From a checkpoint of a small audio captioner.
Training: cautious_adamw at rate 0.0014, 6900 steps, batches of 128.
Rows from block 2 of the audio encoder of a small audio captioner, named by matrix and row number. Rows with one number belong to one channel. Each number is 50 + 12 x the weight over its row's rms, rounded and kept within 0 to 99. All counts start at 0.
After each channel's rows are labels from the 100 clips, of 14976, where the channel reaches its highest value: "lies over" is the class under the peak; "strongest on" is what is common among them. Only what is clearly more common there than usual is listed. The data: synthesised sound scenes: up to three everyday sounds over a background.
# convs1: first pointwise conv (encoder.blocks.2.convs.1.weight, 160x128x1), inputs 0-127
# convs3: second pointwise conv (encoder.blocks.2.convs.3.weight, 160x160x1, transposed), outputs 0-159

convs1.137:52 45 59 46 31 28 55 55 54 49 33 62 28 52 57 42 54 56 47 70 51 50 44 44 55 47 36 44 47 31 53 32 35 52 41 51 68 35 61 68 47 71 45 60 66 64 48 68 51 32 61 21 54 66 42 62 59 40 46 51 34 52 57 58 50 69 55 47 35 40 29 46 60 53 27 68 46 45 53 61 48 43 65 50 45 75 35 61 40 44 48 56 33 55 36 47 57 38 43 56 43 56 36 62 35 32 43 44 45 42 38 77 67 65 48 28 63 40 60 28 69 60 76 42 53 52 41 66
convs3.137:76 88 50 83 64 51 50 39 54 27 58 44 53 60 42 62 64 55 46 65 56 55 52 41 53 81 52 50 57 63 46 66 37 60 47 51 53 46 66 50 43 50 62 35 42 56 50 67 42 56 44 50 47 65 46 54 46 42 51 48 47 50 41 43 69 44 60 45 45 61 61 60 74 58 57 36 31 43 41 51 38 44 59 34 63 62 38 36 31 14 37 32 34 53 42 47 46 51 36 39 51 73 63 48 48 54 23 58 43 64 54 38 29 61 49 44 49 57 44 57 52 35 42 46 50 49 58 47 51 48 44 48 55 69 50 46 52 50 70 57 47 50 53 50 32 44 72 82 52 41 42 37 21 66 48 48 60 29 62 34
lies over: ball bouncing
strongest on: number of sounds: 1; background: none; door slam; first sound: door slam

convs1.135:50 49 70 41 53 50 44 45 64 18 40 49 41 38 37 49 62 54 27 79 46 39 38 43 57 50 50 51 45 17 38 79 36 60 58 53 48 50 66 37 41 72 57 56 48 51 53 44 45 52 71 45 50 60 38 45 53 42 37 53 50 57 36 54 56 65 59 47 14 81 36 36 50 57 46 40 53 33 50 35 56 50 54 43 63 32 51 45 45 60 67 29 61 55 60 52 42 31 65 36 37 59 59 71 44 62 51 47 55 51 37 70 30 40 42 48 34 56 45 32 32 52 57 50 50 48 52 46
convs3.135:70 37 52 69 42 40 37 59 67 51 41 51 48 62 46 30 54 57 47 44 40 58 48 51 44 62 63 37 57 54 72 44 67 65 43 63 45 33 54 39 37 38 72 64 57 68 54 80 31 56 53 36 16 61 57 51 43 50 45 43 52 56 47 44 60 47 32 35 38 28 71 59 24 44 43 23 51 54 53 39 66 28 60 41 41 55 58 49 41 48 48 60 52 49 46 48 60 54 36 52 58 57 45 47 56 58 60 41 32 51 77 50 47 68 63 53 59 50 43 55 71 54 53 62 37 46 75 45 36 71 55 45 44 54 59 37 70 40 73 60 52 47 49 59 33 31 69 68 55 40 51 52 71 65 57 65 41 40 55 35
lies over: ball bouncing; knocking
strongest on: background: none; ball bouncing; first sound: ball bouncing; knocking

convs1.52:46 64 73 67 33 62 68 45 37 57 29 27 53 43 41 46 54 37 40 64 60 46 49 34 63 41 48 48 57 39 44 63 62 61 47 68 53 54 74 64 47 51 57 68 62 59 44 45 78 56 61 60 56 52 38 47 51 37 72 35 40 59 73 63 57 46 50 73 49 57 53 70 44 68 40 52 56 33 49 37 52 53 45 52 35 57 67 47 66 49 28 25 50 66 44 40 58 42 46 50 70 31 56 56 58 44 52 36 68 54 74 67 27 59 57 48 33 57 50 56 48 30 32 53 61 44 52 47
convs3.52:43 76 31 53 52 44 57 55 29 45 42 53 50 43 35 27 57 54 59 44 27 32 53 51 50 56 52 40 38 52 55 42 28 39 53 72 39 56 34 28 56 55 42 54 47 38 48 63 41 13 31 55 29 60 53 56 51 41 34 50 32 47 45 43 48 52 69 43 47 69 48 51 69 46 49 39 56 40 67 49 46 38 41 45 62 41 47 23 55 50 80 43 30 43 34 65 32 42 29 42 55 64 43 56 49 51 43 52 59 22 35 54 51 62 48 61 51 54 56 21 67 52 63 47 30 47 46 45 45 46 50 56 29 48 60 58 57 50 59 47 53 41 74 47 24 39 43 49 24 71 43 64 58 57 52 47 45 49 36 52
lies over: laser zap
strongest on: number of sounds: 1; background: none; laser zap; first sound: laser zap

convs1.22:32 58 66 57 60 47 49 54 35 53 65 46 60 66 41 63 42 34 45 47 57 53 53 45 39 41 61 43 67 52 36 44 58 49 53 28 59 43 63 42 81 49 77 25 59 49 42 34 33 49 49 52 42 41 40 52 28 65 68 41 49 47 71 32 59 73 47 31 65 28 48 30 37 76 39 60 49 60 47 39 38 40 29 29 42 54 41 60 60 29 47 61 40 36 31 50 48 32 52 50 45 68 45 51 46 54 57 31 58 59 57 42 54 54 36 53 61 61 58 40 53 44 66 32 57 58 37 54
convs3.22:46 52 59 61 47 61 44 33 53 46 44 40 66 45 44 55 52 50 45 46 51 19 34 29 34 70 53 51 62 55 60 32 69 38 37 51 58 48 73 49 47 35 32 61 45 55 32 54 39 54 54 73 55 39 42 46 49 55 31 32 36 53 67 50 52 38 55 46 53 77 44 48 42 60 47 41 63 55 41 44 54 45 60 61 43 61 56 29 71 35 39 51 73 48 38 50 23 58 51 62 63 54 57 27 79 55 49 48 48 44 63 35 45 50 49 56 45 77 42 55 54 65 47 62 65 27 51 43 41 31 77 47 64 50 53 36 45 59 50 45 61 55 44 36 30 45 47 63 48 65 34 58 36 59 19 38 63 47 31 30
lies over: glass breaking
strongest on: number of sounds: 1; background: none; glass breaking; first sound: glass breaking

convs1.80:53 66 29 41 60 62 73 53 44 60 57 43 54 36 53 66 49 54 35 53 51 53 69 74 40 35 29 58 50 68 57 48 46 53 60 56 47 38 64 71 63 52 59 58 64 54 28 44 40 51 64 56 59 79 62 52 72 68 35 44 35 34 37 47 44 58 78 25 58 50 56 40 48 64 37 49 69 41 59 62 56 41 36 52 55 52 59 40 30 61 53 23 35 56 35 34 48 53 49 61 45 42 73 41 29 50 32 38 68 41 69 62 55 53 57 62 60 59 47 38 55 43 58 46 59 47 50 50
convs3.80:36 57 41 47 27 43 51 54 37 43 61 47 51 53 65 36 49 49 53 53 57 59 59 55 52 40 49 48 44 32 57 53 57 67 48 51 58 59 59 40 64 72 65 25 39 43 23 67 46 58 74 49 35 51 66 51 37 37 55 59 43 39 52 46 30 46 43 63 57 35 29 47 67 57 37 54 48 47 65 51 61 53 42 41 32 62 30 49 60 42 60 43 63 63 64 49 41 55 35 56 54 84 36 49 46 48 56 63 69 31 60 48 38 71 72 48 72 54 41 24 57 49 28 21 55 49 73 40 49 57 39 45 53 43 61 41 40 56 37 16 43 32 57 49 72 53 53 41 30 50 59 51 35 49 67 42 59 48 53 44
lies over: ball bouncing
strongest on: number of sounds: 1; background: none; ball bouncing; first sound: ball bouncing

convs1.142:47 52 37 64 51 49 61 55 76 55 43 64 43 78 57 48 63 54 56 51 39 70 37 54 53 60 56 60 36 60 44 51 47 62 56 78 60 26 40 50 60 48 67 42 52 65 34 51 47 68 66 77 62 40 47 36 54 54 57 39 46 55 45 23 49 57 59 44 65 44 37 74 58 46 46 44 29 62 31 63 45 60 42 60 62 27 79 58 44 46 48 40 51 45 53 41 59 42 44 41 56 77 55 64 39 53 51 54 33 52 77 34 46 49 37 69 62 62 34 31 50 43 52 38 53 44 42 59
convs3.142:59 32 33 44 51 51 62 53 35 32 49 48 56 66 62 57 21 46 58 51 48 79 42 42 48 31 53 51 65 67 45 67 42 28 44 54 44 45 37 43 59 44 60 57 54 53 42 29 42 53 53 44 62 48 45 47 62 40 46 47 75 22 44 58 55 35 26 53 49 19 49 48 45 67 44 29 47 35 42 67 28 61 60 36 43 57 64 54 37 35 63 49 52 40 43 68 31 65 60 57 54 56 48 45 58 30 44 54 38 66 32 34 43 49 53 46 37 37 43 52 42 42 63 53 44 48 36 45 55 48 50 40 36 56 54 50 61 56 28 81 21 33 52 55 36 55 49 70 41 40 20 35 60 35 41 50 43 51 55 47
lies over: door slam
strongest on: number of sounds: 1; background: none; door slam; first sound: door slam

convs1.23:53 55 44 41 43 60 37 61 49 77 44 67 42 21 48 42 49 75 43 63 55 49 37 40 61 70 50 55 49 59 58 67 47 38 30 58 76 50 51 53 17 67 32 59 56 49 41 42 57 58 42 53 63 45 65 72 24 52 39 40 43 35 48 58 44 48 55 46 38 76 43 61 52 26 55 47 63 44 63 40 37 52 68 46 38 77 30 45 52 58 40 47 63 42 75 62 43 49 48 45 30 39 54 44 37 49 75 51 40 59 37 43 52 48 55 59 39 47 39 61 61 54 56 47 72 52 61 43
convs3.23:30 51 55 54 50 39 40 46 43 61 40 38 61 66 38 52 61 65 34 30 45 48 52 52 42 54 65 53 54 52 47 48 60 61 69 40 37 43 44 71 55 44 38 65 27 44 34 52 50 73 52 42 63 41 33 73 71 51 35 54 36 53 54 44 51 46 26 44 67 32 56 49 41 28 61 43 70 30 71 73 34 52 42 46 54 43 47 30 41 44 61 47 68 40 50 53 49 67 46 42 39 53 35 55 48 33 41 50 55 92 50 33 36 33 45 30 55 51 64 45 58 43 67 63 39 46 72 54 31 41 82 64 53 73 39 52 58 32 50 54 58 48 59 52 45 58 52 66 38 38 46 49 65 43 44 42 45 45 48 50
lies over: laser zap
strongest on: number of sounds: 1; laser zap; background: none; first sound: laser zap

convs1.138:51 60 55 22 46 68 67 56 59 72 52 45 54 54 48 64 49 50 44 60 45 66 24 55 54 57 53 42 53 41 51 35 26 49 45 17 52 62 43 15 32 41 50 53 68 48 41 28 52 53 44 44 37 54 48 75 47 67 74 51 57 53 72 48 66 62 57 51 37 34 40 57 48 58 63 57 57 60 42 34 59 62 26 55 49 57 46 60 38 41 57 68 60 42 47 53 55 27 60 47 49 35 48 48 70 55 39 49 44 47 31 62 66 26 38 20 42 45 61 45 49 49 46 46 58 47 48 51
convs3.138:45 33 61 31 44 65 32 39 57 50 51 57 41 35 57 45 54 56 47 57 52 36 47 45 61 60 41 50 53 30 47 39 25 35 46 53 29 49 29 46 58 39 43 57 61 82 49 63 50 65 39 53 65 65 39 53 44 54 59 56 36 53 57 61 46 43 49 51 53 27 66 23 20 57 56 40 50 69 52 48 39 65 32 38 61 45 45 56 34 40 46 54 63 55 57 68 55 48 30 51 72 44 44 59 58 44 64 53 57 47 50 54 48 42 69 35 48 36 62 54 51 58 48 52 27 30 46 50 46 46 58 58 57 87 34 43 49 47 57 47 58 33 28 59 56 47 64 57 39 24 45 54 90 42 40 43 68 46 67 43
lies over: glass breaking; explosion
strongest on: glass breaking; first sound: glass breaking; explosion; first sound: explosion

convs1.98:48 65 31 50 57 46 53 59 62 43 67 35 48 46 40 35 46 50 46 56 49 56 53 39 66 36 68 61 67 53 48 55 48 51 44 42 30 28 47 74 36 42 52 26 60 51 59 49 49 40 56 49 34 60 31 42 62 67 54 57 52 31 59 44 63 72 62 68 60 22 56 53 43 57 26 65 50 36 44 50 54 50 54 48 35 57 66 58 54 42 46 56 48 62 42 64 63 52 48 57 70 74 41 60 33 30 16 46 52 65 44 58 33 51 35 45 48 55 70 27 31 66 44 40 37 48 68 58
convs3.98:40 43 50 52 46 51 60 34 42 57 26 37 34 64 42 52 64 70 62 56 57 45 56 46 73 42 62 59 45 40 48 43 48 56 61 39 56 48 19 47 23 38 52 67 39 61 50 29 69 41 43 55 60 47 45 47 59 65 63 43 60 35 41 37 67 43 30 28 64 56 67 55 51 57 48 52 42 58 54 32 59 56 28 71 47 51 51 32 59 56 26 44 50 68 27 72 41 35 51 41 46 59 50 58 34 46 39 57 51 65 58 39 37 31 49 43 68 38 39 26 51 62 53 56 19 57 46 51 47 57 52 57 46 56 59 54 42 23 20 35 43 64 44 46 23 40 47 47 51 40 52 49 40 59 51 34 44 43 32 47
lies over: door slam
strongest on: number of sounds: 1; background: none; door slam; first sound: door slam

convs1.89:66 41 48 53 54 50 53 67 60 66 62 48 69 35 49 78 67 52 39 60 63 51 39 53 67 43 68 50 67 32 54 40 33 57 60 21 47 46 67 48 49 30 45 56 68 46 48 38 49 43 51 51 58 31 76 36 37 45 45 48 38 52 60 57 53 47 63 55 75 62 60 47 46 46 51 41 43 50 52 37 57 37 21 10 56 56 60 62 58 40 40 49 71 50 44 33 62 55 54 40 42 34 53 37 58 38 45 56 63 43 55 59 61 44 42 77 58 43 56 35 27 36 52 60 52 47 52 36
convs3.89:45 40 29 57 34 62 38 71 62 59 72 36 65 63 48 40 56 46 61 58 42 27 58 63 64 56 45 41 79 49 56 48 59 66 47 54 57 49 55 54 59 33 33 35 39 34 52 63 39 53 53 70 56 65 47 68 38 58 58 65 61 57 43 45 72 30 64 72 51 49 65 53 89 53 50 56 67 34 74 44 39 47 61 41 45 47 45 38 57 59 49 67 56 72 56 48 37 57 50 40 35 36 34 48 60 54 69 58 53 56 46 49 67 51 64 52 54 61 74 47 80 44 67 44 73 39 59 53 53 38 53 55 47 78 35 52 58 50 28 46 52 55 62 48 43 64 36 54 60 53 54 65 53 48 56 45 51 50 70 53
lies over: glass breaking
strongest on: number of sounds: 1; background: none; glass breaking; first sound: glass breaking

convs1.125:60 48 53 57 77 54 45 51 62 44 52 73 65 52 45 51 49 37 53 43 59 61 41 51 71 47 64 57 31 39 42 43 51 59 43 51 44 63 64 45 56 44 53 59 26 51 77 45 50 74 49 42 54 54 44 36 58 59 35 66 54 64 31 23 48 50 63 46 60 69 44 59 53 46 76 48 48 68 69 44 48 30 36 52 47 48 48 69 34 73 52 24 53 61 46 52 34 52 57 43 39 44 53 38 44 39 40 60 34 32 57 27 46 64 19 57 54 37 38 41 56 63 44 57 46 44 62 78
convs3.125:57 47 46 67 59 42 65 54 50 56 37 42 47 68 53 50 58 56 65 65 55 48 53 50 69 49 36 52 72 49 56 60 50 63 43 77 53 40 42 47 55 64 66 42 56 41 35 71 48 33 37 42 53 50 44 59 63 78 65 19 22 57 46 37 57 65 62 50 47 69 72 37 59 65 49 47 45 45 57 46 75 58 54 20 48 38 61 46 34 51 60 70 57 50 60 50 38 60 32 52 63 57 38 49 64 53 43 54 50 59 45 55 74 53 41 39 72 56 67 46 48 72 67 36 35 69 84 49 55 62 50 43 30 54 61 40 37 44 52 55 56 57 65 54 39 32 70 45 48 63 46 55 50 50 57 38 60 35 33 64
lies over: door slam
strongest on: number of sounds: 1; background: none; door slam; first sound: door slam

convs1.48:22 38 60 70 24 57 47 67 54 53 68 58 58 60 55 47 53 41 55 52 42 52 47 52 45 55 32 61 53 72 59 50 66 53 47 49 41 33 45 48 54 55 35 52 50 56 50 53 57 51 38 52 69 51 22 44 34 43 52 49 70 55 37 38 54 46 57 29 44 49 48 28 42 74 55 55 41 46 41 51 69 50 57 71 61 36 48 67 38 42 31 49 56 29 58 55 44 38 33 69 54 65 51 48 47 50 53 46 22 34 47 41 44 36 28 67 58 52 64 29 46 63 68 39 36 35 48 16
convs3.48:60 55 43 52 44 54 44 43 59 43 23 58 57 42 46 47 37 54 65 31 51 34 43 43 45 48 60 71 54 66 63 67 45 26 51 50 45 51 41 25 42 61 48 66 38 42 43 40 62 21 47 48 56 69 56 28 50 42 60 44 74 72 55 33 32 74 45 30 44 30 53 71 56 30 58 33 48 56 63 34 48 30 36 55 32 55 71 42 43 38 62 55 49 53 33 53 49 61 47 48 65 34 33 53 39 41 35 19 38 63 37 53 50 61 43 55 54 54 62 30 57 40 65 47 39 43 49 38 58 67 39 53 26 44 55 48 49 30 44 68 44 39 71 55 52 39 34 53 56 55 54 55 73 55 45 56 50 39 47 34
lies over: laser zap
strongest on: number of sounds: 1; background: none; laser zap; first sound: laser zap

convs1.72:62 39 49 41 54 55 44 53 58 49 45 41 41 41 54 37 34 61 51 35 27 56 68 40 29 47 42 37 56 72 85 67 57 31 55 42 42 51 44 52 52 63 43 34 39 55 41 32 27 52 50 52 63 53 58 61 53 57 54 41 62 36 64 80 39 25 44 61 39 75 54 53 32 59 21 46 37 49 45 60 47 65 56 52 53 41 66 45 54 38 32 39 65 78 51 26 61 52 53 37 47 38 55 41 63 67 64 57 57 54 43 30 45 65 44 67 55 64 49 53 58 59 41 56 65 47 55 48
convs3.72:47 32 39 49 53 59 49 42 66 54 68 60 59 57 68 45 37 66 24 63 66 51 58 49 65 37 54 51 61 67 66 55 67 60 71 68 54 49 60 42 69 65 49 54 41 39 52 52 64 53 55 44 30 53 59 67 49 44 69 34 62 48 59 32 57 57 51 25 51 47 46 78 65 58 55 71 62 54 48 66 31 20 55 47 35 33 40 49 50 48 65 70 78 47 42 61 54 41 58 47 46 59 58 43 60 42 42 24 49 57 56 67 42 49 46 64 59 55 40 47 38 42 40 63 58 77 74 62 55 45 32 35 48 46 54 68 59 58 63 41 62 30 60 50 62 46 46 37 47 44 37 49 62 26 60 41 64 55 64 53
lies over: laser zap
strongest on: number of sounds: 1; background: none; laser zap; first sound: laser zap

convs1.83:35 49 55 34 46 51 26 44 53 67 63 40 58 56 61 58 45 58 62 41 50 41 27 49 42 42 73 59 31 83 44 45 42 51 65 58 48 74 37 61 48 50 40 32 50 51 50 45 56 44 45 58 30 61 61 47 44 43 25 41 64 38 56 44 63 64 61 41 41 54 42 58 35 32 41 57 59 49 45 27 57 55 49 62 34 27 45 44 50 55 71 57 46 46 58 59 40 56 36 74 41 43 59 60 58 40 26 59 38 35 69 69 32 63 53 41 51 32 63 68 72 44 63 49 39 50 59 62
convs3.83:45 55 66 79 39 64 56 55 60 53 54 60 37 55 57 63 35 76 45 58 36 76 64 53 56 50 34 42 28 41 53 64 52 36 49 72 67 47 30 33 51 55 43 53 51 48 58 40 43 31 55 48 65 55 45 46 64 70 59 65 46 69 21 54 66 47 38 46 59 46 45 44 59 40 51 45 52 38 70 54 71 42 54 54 46 57 25 30 39 56 43 45 41 72 54 44 71 18 41 45 44 47 59 52 45 45 58 41 57 46 56 45 57 60 31 46 52 41 35 36 59 62 70 64 45 65 36 43 59 45 49 62 37 51 62 68 43 55 51 60 60 48 34 58 55 31 48 65 46 37 47 53 42 40 76 41 70 68 65 28
lies over: door slam
strongest on: number of sounds: 1; background: none; door slam; first sound: door slam

convs1.96:50 55 52 56 33 51 34 41 58 39 46 46 32 57 41 23 49 45 58 45 42 56 50 43 43 61 52 59 44 59 72 44 58 59 46 53 54 74 37 59 53 47 61 29 58 55 52 50 57 51 60 46 34 47 63 58 42 56 53 54 51 47 62 64 58 47 69 58 63 73 65 50 43 46 46 78 55 63 43 31 65 63 45 59 32 47 50 44 48 56 48 61 41 45 53 53 60 53 31 53 51 47 60 54 64 64 33 40 29 49 74 43 38 59 39 53 54 52 50 36 36 62 51 39 42 47 55 00
convs3.96:46 32 53 45 40 23 18 50 42 43 36 33 41 41 63 45 32 48 49 53 38 27 35 38 50 60 34 61 47 39 61 65 51 38 38 66 61 57 44 37 39 31 42 49 44 52 33 26 45 58 38 55 48 47 44 46 71 28 62 33 58 63 47 39 46 56 39 46 46 39 46 35 55 54 40 53 55 65 28 64 61 50 47 57 45 48 55 21 69 44 66 68 63 44 42 34 59 39 49 37 64 56 49 33 59 31 56 38 38 70 42 54 50 57 47 45 53 64 41 30 34 57 52 31 35 46 37 31 45 68 45 29 43 82 59 64 43 52 55 56 52 48 63 48 45 37 58 44 55 31 50 40 36 47 46 40 59 62 30 30
lies over: laser zap
strongest on: laser zap; first sound: laser zap

convs1.51:59 62 45 38 48 68 53 61 69 50 42 54 65 62 62 38 63 38 45 39 49 46 61 60 49 62 53 36 19 41 43 46 63 61 80 62 65 52 65 49 50 38 67 61 60 40 51 46 61 43 47 47 51 40 62 67 42 39 69 66 52 60 60 47 49 60 70 67 75 62 70 69 36 55 22 69 67 46 56 59 22 40 34 39 53 43 45 49 33 51 31 46 50 47 43 32 57 28 48 41 54 55 50 46 64 46 36 46 52 50 68 60 54 48 62 57 61 44 35 75 40 39 59 49 55 44 61 68
convs3.51:14 49 44 36 60 48 43 34 55 49 44 30 55 54 32 64 52 56 34 54 46 32 56 68 35 74 38 46 51 56 55 71 65 56 53 49 45 73 38 63 55 43 59 65 43 23 72 53 32 41 59 43 33 33 54 59 55 54 53 43 65 14 46 24 43 59 57 49 34 53 54 52 37 51 25 58 51 43 36 36 52 65 57 67 35 33 36 56 50 44 39 53 58 35 64 36 26 58 47 55 70 44 52 26 44 46 46 49 51 50 66 52 51 52 43 58 55 56 35 57 53 46 49 56 46 40 48 44 48 43 76 23 40 32 46 31 58 42 41 40 62 59 44 46 40 47 50 64 41 62 49 43 38 40 46 64 65 31 47 34
lies over: water drop
strongest on: number of sounds: 1; background: none; water drop; first sound: water drop

convs1.78:61 41 48 55 42 54 43 52 58 48 35 55 58 70 43 52 63 34 48 44 42 49 53 53 51 47 51 67 65 45 61 53 32 49 50 26 37 41 66 57 41 54 48 45 52 58 71 40 79 37 55 82 62 75 34 36 76 32 56 63 44 47 39 59 62 65 44 40 50 23 63 61 42 47 53 47 48 66 58 33 38 53 67 43 51 55 44 47 29 48 58 86 38 42 42 49 55 33 41 51 38 59 69 52 65 48 36 46 59 60 45 33 50 69 65 54 51 54 47 57 49 76 54 72 51 68 58 58
convs3.78:63 47 54 52 39 46 58 38 37 52 49 41 56 54 40 43 51 41 52 33 58 40 44 30 42 50 33 35 73 49 41 61 43 44 23 60 45 75 39 56 82 52 45 36 68 37 58 40 51 51 51 36 44 41 33 56 56 44 32 41 55 47 28 46 56 69 39 49 27 53 64 51 66 48 66 49 39 33 34 39 60 67 55 41 37 47 36 36 44 64 43 62 51 35 72 39 58 42 45 44 65 80 51 27 55 49 38 59 49 38 64 56 47 51 41 44 35 70 33 67 34 37 45 49 58 65 51 61 57 34 62 53 41 36 63 27 58 51 47 41 54 46 65 46 38 48 40 62 18 47 62 48 67 53 47 56 48 55 24 28
lies over: glass breaking; bird chirping
strongest on: glass breaking; first sound: glass breaking; bird chirping

convs1.64:63 45 51 42 49 36 35 56 58 29 52 47 36 37 59 41 70 70 40 33 44 45 57 48 49 80 39 52 41 66 44 48 53 35 47 65 46 49 28 50 58 67 58 70 37 53 56 58 58 48 57 34 44 37 64 35 58 40 55 47 58 72 52 45 38 37 43 60 53 72 75 52 59 60 63 69 58 38 42 65 20 49 43 48 68 39 52 46 44 63 39 62 45 55 34 59 44 44 70 43 36 70 62 60 46 60 54 30 55 43 27 46 44 64 47 20 54 55 42 73 45 33 42 43 50 58 49 37
convs3.64:60 67 51 54 32 57 41 48 54 34 43 67 43 44 54 45 39 57 63 69 39 40 61 41 41 55 53 55 46 62 34 63 42 40 49 46 44 53 43 68 67 50 29 57 47 52 53 54 33 57 51 40 46 51 52 46 23 58 57 48 42 63 65 58 62 42 56 58 41 42 76 15 69 41 42 58 68 64 33 49 64 55 41 45 45 46 63 47 41 33 59 63 53 49 49 43 39 35 54 44 41 39 40 65 61 17 27 47 27 43 50 40 46 57 55 55 38 50 56 32 56 47 45 54 39 52 12 45 54 44 35 32 78 65 38 67 38 54 35 33 64 41 44 56 64 53 44 28 31 47 56 44 50 42 51 43 64 77 65 68
lies over: laser zap
strongest on: laser zap; first sound: laser zap; background: none

convs1.24:66 60 63 44 72 64 56 60 57 42 58 52 55 60 33 59 50 50 42 51 46 58 46 52 58 45 45 48 34 74 49 56 69 50 68 55 43 27 66 38 41 49 62 42 42 37 44 57 62 56 57 51 39 57 43 51 50 55 52 31 69 50 59 54 37 55 42 42 63 33 39 41 48 47 53 52 41 48 63 64 73 61 38 65 61 29 45 42 52 47 35 52 45 68 47 41 35 44 28 35 62 27 24 23 11 68 44 55 60 39 40 39 41 53 63 51 47 67 58 54 57 48 32 42 84 54 58 46
convs3.24:61 49 39 56 25 47 47 48 43 49 49 32 63 53 42 48 38 52 36 56 55 47 36 44 37 48 51 51 58 43 36 62 34 39 53 57 48 60 67 44 45 37 39 66 79 56 45 69 68 39 50 44 49 63 39 60 55 43 58 44 28 55 59 18 47 61 70 50 30 40 34 50 39 51 29 78 71 39 73 42 61 64 30 50 50 33 35 33 41 60 47 41 39 50 50 51 57 39 43 50 52 33 51 59 63 67 44 56 74 34 49 45 47 37 63 48 41 55 23 46 30 40 40 56 44 36 59 52 65 51 57 68 43 56 47 60 47 34 60 45 51 60 69 63 40 61 20 57 73 66 41 48 51 63 37 54 60 45 31 63
lies over: door slam
strongest on: number of sounds: 1; background: none; door slam; first sound: door slam

convs1.15:44 47 48 36 42 49 56 35 43 55 49 37 45 47 29 33 58 57 32 47 31 62 57 62 42 61 37 67 38 44 49 81 34 49 63 58 49 30 38 44 47 49 55 56 32 55 53 45 37 53 41 64 30 39 56 51 70 38 41 28 39 59 53 35 38 37 45 57 60 38 67 49 80 29 47 40 44 79 63 37 53 49 35 36 53 60 23 44 58 54 53 43 37 40 61 66 55 50 44 72 46 61 42 44 25 57 42 59 38 48 56 26 61 25 38 50 48 68 37 49 51 48 36 50 47 45 51 62
convs3.15:61 61 64 55 57 56 62 65 33 46 61 59 39 51 22 68 56 58 44 55 40 53 58 51 77 65 64 60 46 56 65 35 59 34 83 50 49 35 52 45 50 56 29 56 61 40 62 41 39 42 31 46 49 64 60 30 42 59 67 56 39 69 65 60 42 52 43 53 56 52 37 42 54 66 54 59 40 48 47 45 33 49 47 40 23 51 73 40 43 70 63 69 46 48 49 57 40 52 18 35 53 77 42 25 70 48 62 51 57 60 53 50 35 56 72 42 56 52 61 58 38 45 45 49 69 49 65 60 56 55 41 56 66 35 46 53 55 59 42 72 32 51 67 57 42 50 66 34 57 34 37 54 39 33 50 53 61 65 59 61
lies over: door slam
strongest on: number of sounds: 1; background: none; door slam; first sound: door slam

convs1.56:50 61 54 31 45 45 49 54 62 53 52 48 40 62 50 60 38 79 39 53 60 55 50 46 35 44 40 48 51 61 60 41 47 39 42 22 59 48 47 36 33 57 50 59 49 34 47 32 57 40 62 80 59 52 57 67 64 60 57 49 35 24 48 49 36 50 39 43 51 51 57 25 47 65 51 23 30 49 55 46 68 52 39 63 59 29 71 58 40 60 46 42 78 47 45 52 59 43 37 35 42 44 46 39 60 50 77 34 28 41 72 48 65 47 32 46 57 47 34 47 44 64 39 58 52 76 51 40
convs3.56:62 56 51 64 64 45 30 57 56 64 55 41 60 51 69 44 69 35 57 40 64 56 51 34 21 50 47 59 54 28 57 58 51 55 30 35 66 31 43 45 45 39 48 56 33 47 44 54 32 55 55 55 54 62 46 56 54 37 36 53 31 67 26 47 50 36 61 52 45 43 43 55 53 44 49 34 37 46 41 52 58 54 42 27 45 46 25 62 38 28 31 32 45 45 45 45 09 35 20 35 56 70 43 55 39 47 65 72 45 62 36 59 60 49 51 36 44 51 57 61 46 49 63 50 43 34 73 41 53 48 57 48 34 40 39 70 42 50 47 52 64 39 64 50 62 42 64 55 46 64 52 35 49 54 40 50 39 34 56 19
lies over: meowing
strongest on: meowing